{"crop_scale_min": 1, "num_classes": 30, "widths": [192, 288], "batch_size": 384}
Rows from block 5 of a small image classifier, named by matrix and row number. Rows with one number belong to one channel. Each number is 128 + 32 x the weight over its row's rms, rounded and kept within 0 to 255. All counts start at 0. Numbers have three digits each.
After each channel's rows are labels from the 100 images, of 14848, where the channel reaches its highest value: "strongest on" is what is common among them. Only what is clearly more common there than usual is listed. The data: larger renderings of crowded toy scenes. In brackets: how many of the 100.
# convs1: 3x3 conv (model.blocks.5.convs.1.weight, 72x72x3x3, each kernel summed), inputs 0-71
# convs2: expand pointwise conv (model.blocks.5.convs.2.weight, 288x72x1x1, transposed), outputs 0-57

convs1.22:119139113098155118136136150101124050160120099192118095106125110108107101100120065109129155111109070162124119131097108154146150084147118105113196165100087134081157148166047090101090087158121137088084180076150096154126
convs2.22:152182097145116084103191121107144072113172151162084147128056115062087121091132113153115151129159228123123112148130142136149151160087078113062159145109126091125119116116131151
strongest on: mushroom (56); largest object: mushroom (47)

convs1.28:105115166117129199085191105144148144170163151141148104106134093149168086196148214122103181151133129124125180143072174125113128114159125113183093161102155191128113116151151143180158185117103110169125121126147125145130
convs2.28:123130137102132106161116132199113104137152172151109143130153100133144064189110120137092159131098116188106133172133096106144115166095137153127116187113107078088156084097107131
strongest on: count: six (51); barrel (32)

convs1.10:067110110149145100125089106146101118128079144178089159089113160116124066099179074116156152131053118078138118076102097105154106113115134077074115138052127187112146080135138175115136143107116163157117133083097093120125
convs2.10:117112140079098138134135137177126099093109135145182143061107116177179149049101138116129080120116136136171082135151164138123164130123122099152164147091190127124132123130118138
strongest on: count: six (42); house (32)

convs1.0:127138087202085145108172146091143179128157109146137128139092126172165049127109097092137140139117163125212110140128137142135166154090117099186131104137146157137118102162165099085100107132136097151151178156150050087174
convs2.0:100094129127114102148108178150179144093095091119185131141084124165122139074128083077136187096085150157185148133083128188127154062131101106106109124103238160087112144120162108
strongest on: house (29)

convs1.48:124203094128163159108169140156118137193093096117103117168155154186089135164129076156165099158077121101089124095111105148056127128168154141144163078115112131126092137108098092094114130089138126070117170085144148068154
convs2.48:157156123178115140108150147101120080088078128176101068167128148134153118087120173144130124138157136100148056091126087065153051136094090087073165101107149130074131123072125161
strongest on: barrel (32)

convs1.49:105120052128115126145121109111111117137135071166104092074137151136098078098094157188099140071097160128164134113152137136099114105132161129108085112198083176132110140131187076134132092115100160082086087102103060104155
convs2.49:076136151065110089143143174152173088161132150139119147137140162127162119140137157119137136094097077151123181153157151132165126162138156158102135132090083202155066189128147163
strongest on: tree (54); largest object: tree (44)

convs1.63:136163133162183091118191139089138049191139097187126129116160116118090101160179108134112132095118129133118210153083088065122113098134095114098166147187138170091145114125166140144122103139157183112137155143106105149118
convs2.63:130113080102132091109040123152185103100115168151146163180173056104071108112109179140180144076102112158139122109144122187147120115146105187146142136112106121178131141080091116
strongest on: barrel (33); tree (31); umbrella (30); largest object: barrel (28)

convs1.60:044138142148127115135094155146124136132105115147076137063144132077126092170121094083125116127108069108159114076104184157140074176091154116061162123059105157081089070129145130082153113143104123114126118120135103091148
convs2.60:114136154216160162123138206155109113137157115095140163139158127107124185140161102151155142184100194143175154135128096113103155098185140071119150201111123105120170198142133129
strongest on: trophy (37)

convs1.43:151117155093157116128132196121125126157083158124076140114125163140059156134147120141130151115145139233090133159129126122162140129088143141068131134112147111128172109093149115021108104110133049123121151122130194137107
convs2.43:146113109131068125148149102106161222082134167109100084122164060102164140106159149153138180119205098166131085093177089147158155071126181108135126112107167100143110167116156117
strongest on: pine (35)

convs1.53:121100145085118100107143134130054130150058132114133090144197124083072058147065100087177172097106093127161144100131109105124150106103097119093099094157145130172092149113110142117104079081133179151107103086117120086140
convs2.53:153225086115095076078170110117196103166095112110082141147121157133148096189147126114166108121128163103078138135146137108147104140124091134151092134134100132148146081143087084
strongest on: mushroom (34)

convs1.42:113116155155135092153097192149113148174127141152094135079161092111116165104145129190126130120111116113080128146087092139063116109157075115112124144125120140131142107153045094089178113167138146146128146179050143069063
convs2.42:130114133123182138151132095124134188100109085091117133167117159173117119095150090116116156109081121143091128218161145151136117149131108074100132119095117124128118154116085042
strongest on: pine (33); house (30)

convs1.12:120173136086132161121141088123159112150162171057142163104073100111121139145091126149104172126152167132126118136065120147132131189142157089116150164145094162159141126148137132215160180130085162190136056106170151164123
convs2.12:167150179145146045104104097148155088087124132160075095102118200134091132092094161140120118157094091153136156161119109123112087119063116076076122147200072114117166090096122128
strongest on: count: six (48); barrel (39)

convs1.36:150111079138091127082125107086101181134093185158097107119234138139092158131113159127123095148094132146147133087173073120114123164118118149139182080119115125111096148148072120062109066135098138110136156105106180126086
convs2.36:073125064152103162128114125094201080153139079148166150123085107147119151147150099154130127165185117077165099101097148123105147115075113103145070162089133069166136159112151120
strongest on: robot (29)

convs1.62:173100092107117130135107090187116082110098149179080097126081114094139074110137114054166140138080057088127095140114103123135099092099148096108141184132141113117136095085108152119110132098135145127113143109170139048056
convs2.62:120127150155098173149121154110108109112170182067169137127162153145152178133100133138181094151094140077140099111140136090109132132151185136114137118168114084160152097187091132
strongest on: mushroom (51); largest object: mushroom (41)

convs1.32:142085099111089108124134138133195131186150102142099086146164142079099148125142091144172115146140166087101156130176146152147175085140071209125101140117153094118097111068054129120147111080139105115137206130111106158128
convs2.32:181090095141177090123125147137095148158090140182180097132092145112191088137083083196115106154153093125109158108062108132122111140158110137166202114158109086134135164105142143
strongest on: car (30)

convs1.3:152097189106129076142124184086174131141143185107106080111168140134071101123097126158127168126133141143163165135197144153165152141102093117163116133109103113166185104133101155099093159110139120101169099231154163126120
convs2.3:139133105170153151141080076080103118090095147136115096101127177147089071070130138166118160168141149125053111076109167116183056145129127079092114179131152133127084128169165131
strongest on: count: six (41)

convs1.52:167084110147120130102105128088066185094087137144087095164187081087103104135148151091071157070230128122125163144134148122144143114148158118131128126177136150132118058122188120135113113130149096127137164111162088111092
convs2.52:215094191133157132123126178150092087153146146102123080190082053098128125109170122169104108147164142134115089141195109104147112105109126120135123103161160067069134095093115132
strongest on: lamp (45); largest object: lamp (34)

convs1.61:131095084093142127158165141159148081153109128173095177132030156072110148089119125161113141084165123120160120104165104158143094139120125112082138143122123153190202152094126092160122116110094073098103175068106151129117
convs2.61:099103115139161145112165116129124138082206150146172134194127111181128139142148111112107116130103114114170105134175160160165076083137072137153175088104106089151212145132125110
strongest on: lamp (38)

convs1.33:137132109138066125083144112084139119184193163110111172111119164151122087133183106024133122143105102077084089143171168123112126124145131154114077173158116165121146166138170119166078153122132086120152164095163099140125
convs2.33:149113188142210136159070113161125103094102110114167106135126118170147122161096094117144121094125139094095105084118121135134195197176216164201091121155170085118172051122136074
strongest on: car (31)

convs1.41:115125188123121112129157121139150170089147096175107095126195061139094140186090124152115141078057139148108090153104129075131143110123098089177105135120123128123106128194089090109189112150114089137145159138102097073073
convs2.41:180189060127144137140114097098142084136120161124115163108124091148137101110107152138132148155138145105094117097186105214113077095120134172146120080141131125138144173059090117
strongest on: sofa (38); boat (35); largest object: sofa (27)

convs1.25:167126169180176128107145166111215124137136143154126170171075121137120112102127130136108167126165155148095149090098156191131111115060127153166128183141105172086134131114105118124132119180130117098103174151049147153064
convs2.25:111155049153150124085130172078061079119112152126163097113118142182133093120061136134109167128157126137092140050100102134089091121125202124134132145108161113185138136088134148
strongest on: umbrella (36)

convs1.14:141138080081103120088136136089121131139199123085131165110120111137146138084127144164102105170154126153069126147160069147048130107124096174185102174176096143199167100160102176114093125126154089159084117122137145156135
convs2.14:118182099184100117115126094187075191122147135083151112138141178110173125167108151146125186081091107090088146123100084120129134114073180190157084148160132085143065124133075180
strongest on: table (30)

convs1.54:097161120161124077135115074142148134090057098164141127176110127131153138142162124098142125143085082095157151136159148093086127122163086111124120091147094148154086110138154050084112155145138134073081175153055154059124
convs2.54:146159146092095115144138169162130144132097108144144147127117140172090123115107175109089137118098165101106163162144152136151076142136067134122161123159166131183098148023105156
strongest on: hammer (31); ladder (30)

convs1.21:116132108175117181163135081145107159148109099165151152072088167153188106187082163079112149059100102125133158139141162165088102146092172125138107129123117115103117058087128159134108116090122179144180094109090131091161
convs2.21:140112181145157149132114130130126163197147091132114135120108139179094103211119067099106100114103131175117112125154068125023128097156084124131178167090147154157138112134106098
strongest on: pine (30)

convs1.16:123132169091107150167088166135075089135126101165153139063080134121184126121094103131125149127153055095132121103126114121193073172147118152155105085080127085142170117099138122113090136112149129114155136058169203167129
convs2.16:116136172116165149178102129166134147148186179137108156119126168162154145145149123165086174151079155069140087160134109087101138088146090108145137183194193111155109100154122211
strongest on: snowman (31)

convs1.8:133111130123061128082147170093060075098103102092120114118090106172155099102113168138211104183086111132150129118101125156099101085188156136072088132147156123146143148108174150178148085092143122120133115062114121105124
convs2.8:170079134139156148157166145140094149094143135159089118159142137153161085121127129118095171152178187121086114146164140103137146135063117108063132139132175158170122087165126157
strongest on: umbrella (33)

convs1.13:144155091122100126097057118107143122094102138169071123091116136122143105095151115090161049130122112144159047104142093138123122114058079087105122155122110135097160122090146125108084086083100092065120150201124098127125
convs2.13:038124065123099157083198143071124082131165144148139129101065123086134177110122149161116182160146102110137131150133125093135115155130133126083151130127161120109151161132080118
strongest on: car (29)

convs1.70:096140102139113162109161135197171151119141146106093174114139108154129157185103053122112159142119123182084073078181117118080100116101104121143150121121119108138177068159129138095135083110128102188093162145094061130086
convs2.70:086153119127201161129101088149143105098110100164173176093147195128160086090106150129129158146136083148137161065135093137138168108105200051180132124144160129161124121174150151
strongest on: lamp (41); tree (40); largest object: tree (34); largest object: lamp (31)

convs1.59:130159165072091125152127073151156145156168187155125170157163105181133091112119144163146128174136181135145136180123143097129124119163056126153130079173136156133077156129139121216075151123147114138155125079111155173162
convs2.59:169090134140143137112083091095094126146122079132106113143131075121148078132102150159145105112113152058132100156054102124143123140097084158122173120152107141071119152124126102
strongest on: mushroom (42); barrel (33); largest object: mushroom (27)

convs1.11:150141089125115164150118086102082060120147116152086109098134139081105149152072150157119104173091062099153137201122126070118161176063175111093128100119143127122134091123150102098095122113105112069140124088087163098170
convs2.11:140126132147146155137097123165162144086165116128116178158081148119160135150095104159087145073148190141159152168106163158123099089112138081145105126135101077187156118119084119
strongest on: pine (35)

convs1.9:115142123124116129136131119109102127090074078181059122088148107084116132098063077092127138144104178137084130087086073131081105139093145106066134121156127121130133104111099054080118067115093117112097069113093121092119
convs2.9:184105129150131105097126209150178090211049083123081109134160153165124204184147111176121163140134102149125166152159156117114098136127151127164082133148098115138038160112103132
strongest on: table (37); largest object: table (29)

convs1.7:183104111061097174195107164149104136103185160108114119108079134158149121146130129049137156207152074135083133152118136157137107185155133142128110166137175107153113133094160169111112154141093164145172158107172127104109
convs2.7:123114123093157136117162164148074119125144117108094190129131073134093150159108113126144109177102101085107086107116071122125113089156168091138134117064106094104066151129162101
strongest on: lamp (29)

convs1.24:051092056142092147143121124163164143092078137196101121085149110123134089136130095136120092106099119157104100059122159133090081118089163098081103103146118145094115076094114113132143060124132113125108108104053107096126
convs2.24:069050173155136134124183142096138168105131108097125162102122162131118113116132113124168136170124053155112136103181117167131093162052128155065112096071098123149113179152082126
strongest on: house (34); largest object: house (29)

convs1.51:067084179087132165132101194076065148119123102136094105125151109128130093124177091091092155120106082128126129118120120142054075097101096090113098144141129149121150125158092074148144080106119115074188150085122133085097
convs2.51:177129156037100112104132142129131136149118109125128115061085123126129095074118091180105136109087173122077196166156125096135195154148113128122118100096119177073184181122059141
strongest on: house (34)

convs1.23:178102047130104100174164117146132162179168112054082140088158097110111104119102070120111165110130142103119137141144133146158154126098098140100152186123144139175191148096163103166093208137120143114131100151175166121137
convs2.23:092074113088147124135105085119140147154123078131071130138169093142114075104159125152067164080138115045087144117078127132116122082106134148172115144094122112153093087113123125
strongest on: pine (30)

convs1.40:114164140106181066137126068098076119191099121117177150189104161135110104106087103116190070150162134158115185152127113113137198132151104165162119138121117145138118172108128069122101141112154121095113134092137176184158
convs2.40:109151121143155154092152146161123137086089133189156105149148128094180116071137141128097154079079129111092161130088108143095087102121101119187153151130102122133113156125056152
strongest on: count: six (42); pine (39); candle (37); largest object: pine (26)

convs1.55:166148066115130158135142193097117139135098112133171134148081175158115162130130162158163140137193139152175086102087054096147166116070135146134133119105095151163148084083150099096132170112162090151102105178140079125078
convs2.55:138152151127136133139098116148112110152139152155107128125074142206110172138139121146103182096194106113140116093138187171126143107101118166136141118093084092118172100115114084
strongest on: count: six (41); pine (38)